config = dict(
    model='image classifier',
    dataset='simulated fluorescence microscopy of cells',
    crop_scale_min=0.8,
    targets=['stain'],
    arch='caformer',
    num_experts=8,
    moe_every=2,
    experts_per_token=2,
    patch_size=[2, 2],
    loss='cross_entropy',
    residual_init='zero_last',
    adamw_lr_other_params=0.0022,
    final_lr_fraction=0,
)
Rows from block 3 of a small image classifier, named by matrix and row number. Rows with one number within an expert belong to one neuron, the router's apart. Each number is 500 + 25 x the weight over its row's rms, rounded and kept within 0 to 999. All counts start at 0. Numbers have three digits each. After the name is the row's rms in percent of the matrix's.
After each expert's rows are labels from the 100 images, of 14848, where the router gives the expert most weight on average: "top examples" is what is common among them; "peak at" is the part of the image that holds the peak. Only what is clearly more common there than usual is listed. The data: simulated fluorescence microscopy of cells. In brackets: how many of the 100, against the usual share in percent.
# router: router (model.blocks.3.mlp.router.weight, 8x128, trained with AdamW), inputs 0-127
# up: expert up (model.blocks.3.mlp.up, 8x64x128), inputs 0-127
# down: expert down (model.blocks.3.mlp.down, 8x128x64, transposed), outputs 0-127

# expert 3
router.3 123:501499456460515495542502533550444526504527496532492461486497491518471506471500506500487482544464506538512458493515504473471488484551511506514510505506460505491471549484539497538535516480511476517513496512460463477513501493509468480486519488458487527540491516478517470520503545517500525485527509506551465509499527503514478500489535475486512444515520513506513491468507443503465485456469
up.5 062:545511519499470478492495499498492484534428511485474555522558526481482466479518473505521546482514507471494502501506519475500503467518526513504513472502521480549488504458518477447487516500546500441504525500499472505494534502502476526495506470486459502472513475475477489445475455520507505488512502482498512497453508547482528474501534514508498514524563498535497499490468515485516517510456
down.5 070:461502481490523505468470474471488518494518487524534501481472487505502488486508524498476495466480481485495479488484514529472507446474472463495524534536505542525519462499484501527480487523486506495517561505542487527539526508552532488479500523508528483490503467521539524488500511439508484511529473518473479501494500515448490469476431519517524526486445537529484516492472455513533509489517
up.6 052:546476567541510507530479512522479471478490518518459477476463490470488496517488507476482509485493531521487549494513498484496493419527489481489502508480492519491526509497536477475493484495533468493481504501488483509500495560482463514503485479505508460498490472464490473505486532542459519527515519504501513519468573512477528518498495539462477512492525514527530534564483488502516489472476
down.6 067:510509536487538489482497520499490493491484522517472535484488482533521473504480475525495499427470514511479480482520492490518528464507456458494553533493538514523471503467507488499538506465518492502522507492451509434510493517501530502469517476530479562504558526507520478530465486452467525496501532473490471457509518493508533517487513493480482454524514499527485516484513527529518529488492
up.7 040:506493512574492500483468462479509482521438486498502543510514529533504481519495540498535499459494490510512493518476523499509522503475432492481532509508523541568488450508476511509501544496524517480506483503483519515540497522506535479545498486514486503471534467488498480487489501464496488487499473494493495497478518494519499508493540487446512526493552452464467468506508530503519551497477
down.7 045:493504470444471535504525509493498527514505478511519474498433526482535547488508476459510506473512504476474529488561516508526482488530476485489483489524501492449501486485532465541476487489513491491522487485510520492559492481510498482457512487506527533521529501498487486503482540432528502512512505482525478466541531494493519506507505492512490507482518520551540475485500503534505488502416
up.8 036:508456542490526479489511516447500494484527528493460441499555494529490500495508485501493508463547491512535486520493467501500484463504483482456485512511513477447487476464552470505509440574532500511507502470471499504468524494526507532524483516539527472512512488512468488512507497495496495525527496458494458512511497478496539500518493484497489524516500535566508490502500526507543519514515
down.8 037:452554469521463510493497479504560486462530476528493494461482489496514517497498534498507492483447544435457499516472522519491523545491522484534502504502481519506511477514475497488490519432503470507490508535522531524494509493498521519466502543502544503462501499481475531539479469517482507485460493545498527533481526523480474528502478534488522543472486477486499502475498482469491483510481
up.9 080:510521505477502522459531504465523502488508504510520513518487483479495493516500500521468495519510550477484499506479456558491510466544501487467493518504459488467509512500497491545471453536462521503517529508466506432453502495513509502523488500525530479502528541515460507434486569514536516513548542511469478483537498491482519498474487504516501464483449521516518498526505496510484517484517
down.9 073:504519509533467468532498509527534485512511490499454487477468459510522526530466501491516501470457481516504464482510525463517488511475518477517483488465526499491490467475505510485532550474538511487518452477494498531525493512484498526492537533488475512500485497500543459526485449542451516480458478551490508508476519528511484500547525543494496516515504483477480527447544497508528464532503
up.10 097:533540509516483509533518500505459490487475553524503523526458464454471494502507499495502537506506504505469514497541504501492456488513530503496486506502500472531499543469575508511476459490507499460469507511462473451465489511484483533521511513483453517497496506476507469474479513573453505534498526525541515499480490480460523495498547530517484455501532470519520498507497496481490503503477
down.10 092:520541527481488517492508499522471509459492523516470504519467483497439518487507506507520509505513501503495482465530481491496479460535504484463502502477505457473471545504567504496499504475486497459512500497468473460495485467504495531518522509482480533535539531493488469506519516561456502511511541516543477457511476493495528512509543538499471438516520495495532518528510496502472524510443
top examples: yellow stain (100 vs 20.2)
peak at: top left (52 vs 11.1)

# expert 5
router.5 116:506535508451512472518521507535491516557513501506523529480527480535529497496464505496502493511481534541457485497515516527505514515555490507471503533485487500494520471504487494527531506542485525464471499538481543536516486509482472460488503476523476510497535541425524450460513542500524516487492480525489526488537515502515471534517530492489462497496513484460523464499527495522463484496470
up.0 075:502502483434530496441501477495494514479509467474531504494524491527555483504523527503456489501509522440514447506492485498477507520483516479520458534496537484509529473520464532465513485512471513528509503482552466517473479466504522498481490523522517519511465496502516534505527493501532494461497527521470490547519473526514470490503472477539546533502460511525488512484479513450533486487503
down.0 078:489501586497528490546490503524475475497472491482512476482518458480498484512454458520535492472482487516519496498513492515511494526441524493507513508493559470540521539488517479455511503484474500514481511487487456478495504521501572530472543480479462541543493533486530497536490462513506506507493533519491495506508514514500508513498509455488486505496502504515499520456545470532462482500477
up.1 085:540509474480447530502484487492502519520468526507464512538475514531494484496494503467538498433538471510478560502546506502509479484474504505489491495484493500492495473512516492489486463509511537450462508521514479545551473508488503487521487495500493476516508485492453460454515498513471483534478461481552515482485547513483542551474519517490478479521509509481498494537467537505535491522493
down.1 097:488543445472486526483527463496545513482492517471517522497522488527509470477509472502443502522526485440507512489488522493506489482515503504460536466506537510467494484495485493553479473512504508509523513461512508467505547453552481503497480523491511539467502506497496520445489499482529499556508500505511537520530457538485473462455461516508477495504499484546524490510474504528508505515526
up.2 026:518509518523489533547515496563491479514506512484499512485470511459476547547503467502488464493520508512463501474456532523495473517495544512523518479513541497505511534507498524519506515472499487482485466472460488490475487524490494482455537494475500526487488498512502534500455437473499483526520466486496518557505504496526543542477457498499503478495548479451472543531498468515499504522500
down.2 036:490478474492507484474497504483498541498496532553471471518536466529544480457522502491497521501491518437488458495491448501476497491520527500478487562497489505527450502495498482488512539521473518486539504484562549466497525488473494515540485516506490506502495496495497490528535484530491492473507537513495515490502472493536445531532482482493480536484510484461449519477469533473510472482513
up.3 029:557524530510474483509474467524477516464506533479477424487473482499517496493493517482494482525483499494555495487491501480468472481487506493514461513487488484485535457515513519508479484505487491500460530493539453451488513511490450513574489552495488499506495494505484522484552504510488499541490524525525525482517523448500506480502546478512496495473492553494510490504537529462486479480520
down.3 030:438495458480502492515519477492493452509483464469519501530517508453525541514483536480493503502498490450454465495446509481473520518492568471517485491540501517519531556493535539488501514478497502483499478504507519487531477501490517530443511529491509530514501512478508497541497499473514485443462536513488539476491541506516470494495476512467521524508510511501508525509464482498517464529495
up.4 125:490482433518418536503506492518514495514478490521507493519477490481514457492542524485504503484540478509487522499529523473513476487470480498455484479523506525531502469519509474482502479521560523452519507551507524531517523493494522506537496471500548449478503497501449499504507509517474468489478449510531518486490510536511499515493479525495468454508489526508515518482464535488525535515531
down.4 139:487516463512457523520500457472491495515468514481522523496490507473503471445544500501487529489520502445491562532532509503486527493502513508509522444487497520446530497495532464502501442515522517470487534477510478500552473476530487474502486497491525513503456499515481491456496527456522515533499535487528489489533498523487502455492500501515501497502511518548515447557499518513503475519514
up.5 084:485486505514499517496485515499490473447506517466504452468453525489474496504568531506493483542508492537526516496492471481512481476445457523494521480506463513529545486546475506524468480485474473500488506528514527475461501494511495492561481508499511496494480524519496502558532525506515488542488478481536497482509469450509481505505559500503508493495519522450525485471516508481467517498545
down.5 076:446495473495444487522501493507456511530459445438533509513505529480535464507532534505539501527505485470516505503518523479484513491485494525529518525511508508534513518488502476465516520480455500530470517515490498568524545486484533507513509465478494522525492502524500488519487509477500470452489552505455503478489500504499510526550474488498535495498521525489536456491494500496472531487459
top examples: cyan stain (100 vs 20.2)
peak at: top left (94 vs 11.1)

# expert 7
router.7 109:545518529515492495513507491497471495514482490474512553488539502515523468524483506540457510501504533464502468516505493495485469484516517495500500493518496470478484482463510517486458452513471521512513499453520459541452497457477493478518548504509435474484479516481505544467484492511520530472487487520506538516503522518472491491480494479513495525495488531558491492567524536447496478535499
up.5 149:496529534503505488470473501500507497509500418469510546491553512522565510538463487511470479537486521492531458509475481521485515493488533480496472509495512499487564475503488495444497529503468528528499491466547494537466490485453484491499541485522498467514474521490508511468477495469537513462502514546458515486511532540486509508508470478509497535499500516528505500504500486480507468512500
down.5 128:494477488462489487491512500502499500499456473544568487483469497428464447475503483517496526476525502487510497519534482445509532450520487516487476472465523476495522532487538485470496507489502498540500494471512460472524505502513496515528502506489519527506485479476483538485499496440543523523518547508487493485538509512493513451488498532532494478492503506578514494522473490501478508505487
up.6 048:475481494491518500494459492494509467491492463470506458469505532479512508489520513508524486554503514501560491499473451478467507492508476492511521500501508498470546505527467520474502526496492470549532499489526498488458521490508502494534488513491572509514492475549500557594510452437530516493523529485500474483489495500488477496527475468514512528490520527521507496488509513493504482480521
down.6 048:515515527515505489482530498525511530526542516532486504530515483525527489518458491507487520461474539518470495477522560519524514479506505470452473511447496478503510516468516509468513495466508495494508513506524503515492450484518445509482512452527443512490513519468516475459497514522522502482478488528462507507523548476447474521457522546479456489519496448532491527488483511495509505489488
up.7 039:536512500480520527498518469488470521511508505504514497546500487481445533483471472476489515485542508492495510514510481499488514505521503506475507521506511496456507519471550463553483470512543496460474520452449490484437491507458532501500512508497514448527514511479499502451523523561472509527560480491482499539485526497516535521488521501486485480517492511547519501514493476466504520529537
down.7 050:508453429499557500502502503491510499519524488485508490523532531523490536506515522492516471494496476489484482493493504516476466513474495502523506513495539511528444503510468523493515534495487505514489494531525514494522528492514483490505486514462516526521482451540509511546509464477496522466489495474523501515471472513540490512524452435460553528481540469437474524464489494459466505504491
up.8 062:514539530430481510471489463485537505490507517544528517501487479492491460503501515514449504508560489503483544515538484522494487498523476488480456487527495464458490495501513459540481466531541511471490524488513510510473505459492519487523485508507512445521520523484459488439502566523510510504505479495490499479500472494486509505497574508511479523490507515521491498512509512498472522480544
down.8 076:501504480544560474500488501503449487510525485493516486506508497496513542509515536509523488486455499498517413488458526498466503477486520490543531514502495515532464528510500510511531529497458485503521475536511467498515498505498511488485512493499518534504465446542523504552474485487488511449519529509516474501462521534510491490533458474481544495509534466483505489487518464498520495466452
up.9 035:462531607558467525496520499513508528480488515505469469525495500490516510508476488530483499498496539500497498474474493507503513512467511509468493504459480502497509498518498510460475484497459534517536492544509521434516493520474470494547502510543476484494505526485546504486507497535515493496503507530460529497533511486498530493503470508510488425497470516495495490477504503500452489549506
down.9 038:491503393467494505519530492516507513541503477492555522523481504446459477494496460476499516495522498445501478516529501461481483489508491528508471522546517494520510516486480499499495488489500487530503482532484509479499507526511539510492462473478530547508482519498508489503484484518466535478522513482502475517487464505468535531442498513467523496499505520576502477504489501531534507515515
up.10 022:526469465487524498527516541456497489498494475455482520453517540486510471487536495491537497513509486451494508485483500510530480501509496515497537489542488495513488491507500506473488489500498500502501522503517482550475528479543522489522526509477528526517476454558490557541562490467488481528535514440499483519491479519515525481522441490534528576509502476519495518504497496493501518492505
down.10 026:522513536539547503480472494528485531533498487576484515518521488532561497512504470554466516478464539483507510511527517498489502513490507498479475529483521501497517507489539493497528501510541502546490498486497485518500467503483453500442488503522504512507535479459555561489460474478521481459487508521497498507488512454508492528485506493491512487478448471477490507516493553480508482516492
top examples: green stain (100 vs 20)
peak at: bottom right (56 vs 11.1); bottom left (44 vs 11.1)

# expert 4
router.4 072:493502453496508469519502455489533468506502509470481461483452541505470513470530520518494508465487521495528495493527481471508516487508478451522490502521537511522461503485474505487520524508501484498464513514463506501516514535502473467523466513522494464468544489505525465539499490544481493498473477439469501475476514489478518448495479471495524450488457507490517492523544534523431506486514
up.0 063:508556546520509483480534468543489489528499517505479545525499447523526537510433464491457487474478494531534482492502520536548510521494504497494492509460524516510527463510499486508446499505503507479488481478483515523525486561507496487504511519499425517476506503477517471483510456513489517501511510537460493503507531476507513539475462522462509499487481463474506473530519492517505490519491
down.0 066:508468497500517516533534508503492437429475504482483521512506520507517517505526490459498524456513489450522514529543488463493450477517536502489499497496519470469503542450544509510490502492527512467518517485485507506486483463463516524485511523500524502481477481530480514479522478493482488511524482478513531506503531541530548456547494521505481537515561483555498508515503482475527492506476
up.1 031:518506485539511488542491484541479465516466477500464501454521512447492535499460512492498461544501496490514493473505493476460478558480524501543462490496492495483544540516499514544521504483486470534495505463455486474527511534456484462511517504446484519535466517523513471525521484486469532519516489485536509477526484506480506500519486477521508499505514463525516513459534485514532488469518
down.1 037:514525554442502555456479512494529556505465517515522506524501526505530512475550500477494534516507530520481499487487496530472538477541533461488520509532504493496511509475489463472523516480477529495506509551510537488486533511518517477425518473524489515501500522462479501482490523494522525482497535530498476459509520515542490512487482499500525483498469479465476497497522474492448517531504
up.2 157:480491528501479511498502515482530509561521471513451535512523493504520505512482492501451511500497490531489517500484553517510480511469487512496493463518534529492461467491485555517497509506515504485493466523489507524538493539539505544459484475550472483498504468491497505473507447519511502488455429510469508516500496511506482539453512538462469523504454497468483497516487472517536508538528
down.2 162:504485519520487499529470504497499487449461510481431458483475522476502500517519529508498495510494474487528512526498490444491496464480524478498522510494517495478539470513522481436518474509456524497506494500500468461480527497467496499562533518469521519506460469544518522534519467549457478544531501489515535518477497503529547487538499511504506531481504537502505512522532528476486496507489
up.3 181:451489526536519522514507518457507455492496498514467507506486501491468524509472507501493509500489496532435551494444504531492519487480482482495511507498474544514461521499479504540499505510505476451504485531450517464509514513506549527423483508532517479460531502523505507520492485548485485528502461476488477516479487500520518522513489516471503471496501485437504509477487483536505519529551
down.3 191:495480493465533456487486511514499500503507487499518456464533493483534451499527486523502515483502448480540479506506489450497489519480511464537486526521538469528518483524510485464543526528487491528469512501526460500548581495496526513521503514472509518498487458508519533516528454466509502507517509486503498522488467500503477476522483465530506530469468543509481529461526525474466496473496
up.4 042:517520505491496497478514514534443493541514483461522559510516446515504474514482497477498519545489529473497494527542538551495510499460492461505491533483499555514523506495506488472500517504505513494465493481512476498498497499532539541501487495507457511480497487477496458492517498520476485439511514597474513511531515489466498469457456518473507500491515480533493507507502473509519479529502
down.4 048:523483478516466508542507491482511463463460517522525498470506493506452511484475502490465499484498482504462482491539480534498440497514476475517504506549522489473492541491556496497486445456492533471481530459515520530460464508504520460495517504486498501515531515521473487498428489507508529504497500498500510523497517491512486523527526491520486480492561488541547502526540526490527498540515
up.5 037:508492467490507475465536493444495471513468461480515521486483509490480469527530487504471487496551529491483488478488500516505479472517495486504519542530502494485513533494527486466504557506493517474476486510485423478498507509464498546473549501482477529504540508482478493473443524493507515532488477508512538489437545518519549464524531489478510473519523507484508482529524495518521515517469
down.5 033:538480516527518529515521470501499514557452486522504538499502518501504486529477528499559493453469507493479470530503540525462506465464511512504499495526489472538541493470491526493501464442494518501472494510432468521541541490519490486494526468494459515519486540470529472511474517503539495474490486471523512486520523521468495482471506507508514516492507484509517509508495481480467485557462
top examples: red stain (100 vs 20.1); crowded (98 vs 24.9); cells: ten or more (98 vs 24.9)
peak at: centre (32 vs 11.1)

# expert 0
router.0 072:437492511519500493474510520517473494520483524489441489449482481479485469467505537491518519506502521521518466508513486552474518521539501510573554512465488506520431528498498517463514442517472492513470490521477501516493531490515484519504525516468510508537511507470489493463491482467480540531509494516526448488539487459497499478519464525514482485505496485485517508471492463510478508514505
up.5 164:507470509547471492495485516508496514496466513436493486481494496477553470489523521506528501493493498465537466493501496449483502518471497528525530502498520477530527524515516501442499515475482497530510520514579487483475496477489501492557487502484492535534467461490501578577516475478514478499476495470529509488487480495510504476514470493501502530479519532506481479492464515469493483514506
down.5 145:474491512466452509508492535480467559530467463466428535522523508508478504501532522515531495527499506519472514466491519527509508518481474524456503508471480495504543527510506530494500502496457511445533504532492527490519465493478499522492537490521467465516520492488507471507533504525504471483486437552501495500501501476530490535501538515443537512497494524462504500494466493510477517496478
up.6 155:476467507483534493482481514496535504468525491509482465506486527527523511502498515489505495517505499492531490506478490474523509511476489481534491500513541500497465455506439537514512530526504453477505474510533497507541537506486510526508484511523557490501493456523521523554529421506485495486485499457483505520456469508511486498521446482464491556490486520490480547493477538488557516490504
down.6 164:528494510495496485498451504535535541514523542478446469504501456530545501452504507431505504534520518493546526512546457503483464533485482487461495508483511510478529473520485492494501472531516511464510512511521506496518474513501478501543470497527496470515525489475511510522536501523518492506478506515560450486477469469526465490496520480472466530505508530484534492477474528490488484466507
up.7 072:547475496496529493526488519500557487450506525542472484452524511521525510493493534483458480506510516511506513516458487426479513465495514508493497501509539503452499424504489488556502481505508469514548507496468530497495538492477505510507491496514552502488486483497516518523497472461498499510532471444484512513470484527510473508510487476494484522486521471501496537487509556501517528462507
down.7 076:500477508476496494470467494560509537508499493493476462508491478572519495462535488457507519534523530473537485469513463499498505536484510477478482501496498522481509508498462512501544532560495506500494455484532475484549532506519453495505470468502516520466531483487507496485522514510495498535499518537539484491511468515540469493493496562463457508492468544495501500471459497486510507492483
up.8 068:519523524502518495488499501472498494520520488534484557524499489514499540493505483483463484495503490474473528493470525522519478537469493468510497476492540550526489474524484519507496513528504519437494475516475529547544491535495545517450480485510486486470509485517444448473471505496503506497453474541470500520477476524531498528493527508460494486508470487436482473531494465496538511508491
down.8 083:477473470540506475509491481488522465460467523511482499477505493467525477513520508479532508450514483471546499492544493466489481476459527489500508486492536451511495496491521518467487498461503498495509520503518469484509557497505526504487521526473508518505467442511507541529521402485504482521499526468528540513499503482498515493526479487536525529516490526525471548492500553502514521490496
up.9 075:504478469549496517481520483498536433449461532444531560488482524460511530515472526514532488490500516515499529489481529488492493461505557492478541504495478541521489506491511527476489517528499494478513520512512565490486466541484468513488500496471519493486492505474485492459475517512486480510526498456494501508477497523513563478517446512470511468509533493498502500520483513487513514521470
down.9 070:456522486520523475462482488497511497522488533553490526526522469525523485479483465469471532513543525455467492504526529476510521494514519520470480511554548475483491488490494508510495505512494494529489473497540477520528517498530483502500470491508487499441540512487494525459444491465507496495510499531491516512493538503479455470494436507552487532543521469493470493535468506496530497510516
up.10 083:491531525531533496459523490453517445475513474511503471495440513522494528538504546512511500514501478525472501500440541529512505523462506491500494481522514506493436484514454521559477509466489443494531493480466523491501526514511515523484506492538515522459496481521529508507505473495528475473507507474485484519497515491494515490520478491469510493502493499457518558489485492509539536489551
down.10 088:534463518499582470491478491495491474490521479494505485478547476533523516517511507493515505541521495461513480520459477472484511544457516512523464515531520484473511474508462543475499538538511482532483459503499481524520503522487474530504490530488481489503515484541507541556521457446495518530501519514500481509447471511506516516496461453509490505507493512490510522496499479457507462486512
top examples: red stain (100 vs 20.1); dim (50 vs 24.6); long thin cells (34 vs 13.2)
peak at: centre (46 vs 11.1)

# expert 2
router.2 097:465477480526511529489490508470550490468502500508503525482503501548469502474520479509539462478519474470450535495480516501504526514451509500515510465541553528483471524501508498489516548504530460478545501503543523504524523489499518470465484515479557520476482492518499519530470502479527470503486514445489503549479516513527512482510439479469501481516523467502484536498486462486480513486487
up.0 018:467477505442494519456518535468499511506520466518453466474532478500544522501526510506475489539502492509511496499501525529505464514501479515479457525531474506465463487526484502543514496535500497517500447502532512532526480500522483494476530524500509477502494546524530491508494519482512491511501418553487485488521466526491475522484546505505504508513423533474479495516540494499501509517485
down.0 021:525508533524488467482516452454513470498446500457514495447467512489469524501520514494512523530540505517511454540497502515497520520468531460535506496462493473532512539506509501483508508478446507476508517484472494481501527505510493514498519503460496507479465500469488483480538491508508491499519511464561504565491490471484487519526503448531486507470473554502507491496473531496441491515514
up.1 134:495487455464524484478470487513486540541517472481513486528530518534536485480493491489520493492479528522545415518507492506451505536487488501482545521470494528524473535487513482504552545468521517506495517515524497520517493503525494473459467485491497558520531485493522486518546503479512498494500526519518470508484508516532458503495473493491503518497536492528502500436460479488511488469462
down.1 148:502496481486490535546515499513468468474523508494510553509481491450496516499486474509497508520500459472468539479530522506518456506485530491526508464545538485511474520470523523551498481509497500476514461481499505533509455480466529534442516501477511526506537494475498501508436474455484492516491522459481566504490513526508536507488509496505475499546536498463489495507505479477534491526496
up.2 060:466544536492536483484499506461451474483490496485477559474569493518462528509471499488507477518495525497469462484486523510495505485481517520513495493509513499510471531478520531472518521498483481499469498448529518554504509508501498542454516498499475504511492506527493495478497474561477463473466493525440501540528538509530516530494485495477512539524531472484504520503507481471529484531465
down.2 071:528473485503533470473472480537499518521507528539481515514500509524516445454529485489509544486492526497525477523536532490500503485509497503498496498487540502532510510487534456495516500484545514453478529525480452519523509532545520475545466482495466536499471478464514484502504477486487536496519520533529455505470515493485455465504511468477515523490549494534518524466487525505513493463452
up.3 107:466461497516498511482458505516545522437505507504459452475480507507494520505535537488478461539500522548521491489501486507513489514467474506489469452508477516461518479538444501509481485539495503504530477519511508491493485495527461512546482514522552469532471489537499532547561523534493490531487464501512485505516466505513457491499502496486496496490490536465508506498511510517501485506556
down.3 121:513531539475524483480471495523488535497489515504465447501497495533504481487504506503479534537518504489524517529540478481501513513484518504478467525454493472520553462491487501466493500521477503495462528491539469474504542498531469485560482507498481516492478493507533503500543511539509504528500509520506488459513455474494466478489521493528482514464450563525508505479517514520418489488506
up.4 143:504517445415522485497535498525502478472518516518562488495475499482468493482504479518524506456518501483470490492544489455490493497526500504486516512512535471487424517499530474519535505529508491511524520479514504471493492442503515492491509509479517529479538463501482493457490528484469518479497542478545558503511484490534527490505493523514502499495519484543453535515513512465501506497488
down.4 118:517467501477512508502476514482503443483503499453503548508528501509541515517495503519475492502495482512510501489489521528492488510460511495535522486510509535500508519493457528518482484513507492504515501495515487580510447512503504535501485503473487519494505495494494484512415493470492476495508501466475472538477523557510463513500526496500490491535548447534489492527529486500598477498500
up.5 103:485493503527504504502488525548545521486544518517475456477462473534536500486521529491462497518473487501502525490469473470529485503527481486530493498467517494475498438521457515481490495536490473519533483518507487472497503520508487528556466519526530495511478507502501521555555431544510511497492473500536497511475469481492467494499469501480486473501451523483487527479516515510513498489557
down.5 140:522531522493492485490483496528512519478486498506503474492513486520511469505516520466451500556507498477544508526541472526501473520483512503497475509471416492513543481548471477520508476532465513516479496504525465501528490480518489496566479509495505470468469522505490506484534518523520497499503524532537465467530471466478456483504507477536490491468460541520548509495508512505443484487492
top examples: magenta stain (100 vs 19.5)
peak at: top left (45 vs 11.1)

# expert 1
router.1 105:508491514519494554444488508476479522518456498506479491549488532443460501482542471504485501521516478497512524519521495480511473503461455509501529449520466468562490490556505519475505510524488483489478503525526457518500522535521509505515470521510490475496477454522501529517547464550513474534456482493498513476493466479498489497503518512486516500483495557511521519472486521497514513519523
up.5 030:492543484478493510544524465533483477486443520496530514527503451463518475477474493508533534499490439496475503478522492524479461524536527497478462532499504530501490481522552443513507452497536508492457520518473472506472514517506553523512529488456472526497475512481468483467495529531466492499506527499491521487474506495497497489501516547526522503494512470532530510527527487484481510483525
down.5 041:502518467485457519514529509480500490500496505517568538497531538521440565510455506516485502475488481505474534505500490500482492512499478537510559509501480502504498540477494491501504517506491540483512473473465523497541480472490505476477504513486551532479545526490486441495457517466507535495508518496473503505546485522485521534520519513489487443529491447492510501494493511465488494497457
up.6 283:493483445471501492469497521467519549537477494539516468504501512475480457480531510491530524499513498482498479503549510505505511537497467535510493506480468490540540520508475507491507534484486499525469520528546507502536518483557502470547473496490511526508477511490528520505535520448543512513482513477512458473523463476467464484489528479532538520485469491500491508463461476493449510480489
down.6 282:507482532511463516526484510510517517467512514467376498487497488526560505499494511489483481543511481476509549496449495477491490520496534494519484479527538495425490480505501487506485470513519521495531465495516521502481530491469460519495526530513507463526479484494471511521521479531478482515505459479519529541471496490512504510525478507478470521501491524481497493520517532490517488508533
up.7 246:466456497501501519454501520460558527504524492510495469504486517507472520493543518494490484485505497517497517495494503502524508525465470508501510462495500537473490465547418513514513509519498479504521488518522524511529494498542520484521450497546529474501479482551502517536545480485518485501473457471505484481495465484540466509495483475469498519485452531451490524482484530509526516510551
down.7 220:489491565506534445509427505522469507492483539473432458490515498495555476456531542497475526502503514531551487518514482483501496490488475483500472514478516478496496483508530478457500489523516492478478508536500457506511504525499476526521465506523492481524491472515507494536566512544496519512506485520508462495481501474504467493504544480480471524472524529473526501498501509519516489476512
up.8 190:463470456491502484486482522461522561537517484520473473511511526506502476466520547494554506505479511509506485504506529507504517528489458522507525510492478518518505504519461513494523531487485508506488507550527504529540518506559518473512452495503518505523469466521530499546548482482504478479473485484491455496494477486491431497499523470475539529469484505458500512449478475496485523475501
down.8 190:506480530456492526512479506534524472444546505446491470482478491516512508505497475486460476559541495494521497494479459479481473492529512493486510507489521532448491477517488503511511500524528477505538470486486513422463493492464434531533516503515508494532527515487489490500510498576518509511506509471548513517481453499507499520504461529510465486504506507484486480516501531488508493500527
up.9 202:468482452486503487486458501481509540525492484483522467502517528510506473464552531501535507496499488474542471506528501476494513528461487513513503494490509476516526492526482509470527515500474511515482515527547480512540523495546501491561455499491525522527463475521526530563561490450530494494478522492515486486494473491502453473516510452500527546476499526484510514466471500486477498475494
down.9 191:508483526484502498491505515530521494466568536486460506490497466546518513501485470480495484548544516513477527478463490494500486507505493485482499513481517510434456492507485519522480465532520476495561480502508529456452465495466448542507513499537487475537549527484473489506517485556492481484505481490526475528498473506536495523523481516484475467518501514505477506517471516501536511499526
up.10 020:516472486478488509545515481462557501505498482489510509530532527517474554553519468508480487522480481533499518514478477513492523491516466468490505545502530502455447479516482495528473479497538479464575496499470490489511464498502505479496506513494530463511508500519456491486524514483501546510537478474512518481498512495496516525513480488493514444533450446517489531493503510501513522458537
down.10 028:498535540505533503527411481528482477510487528492501516454516499484536497493513528506497502498511518519509479487521497534535504507458475517536509504512507465495536523487512511493485513524485485472431529498512479529500539544504516531512504537529475558486490479474513532513476492486521503482535530503501491461482478504495489505500554508513531563491512503435480508493543521492472494476478
top examples: red stain (100 vs 20.1); out of focus (90 vs 20); crowded (52 vs 24.9); cells: ten or more (52 vs 24.9)
peak at: bottom left (79 vs 11.1)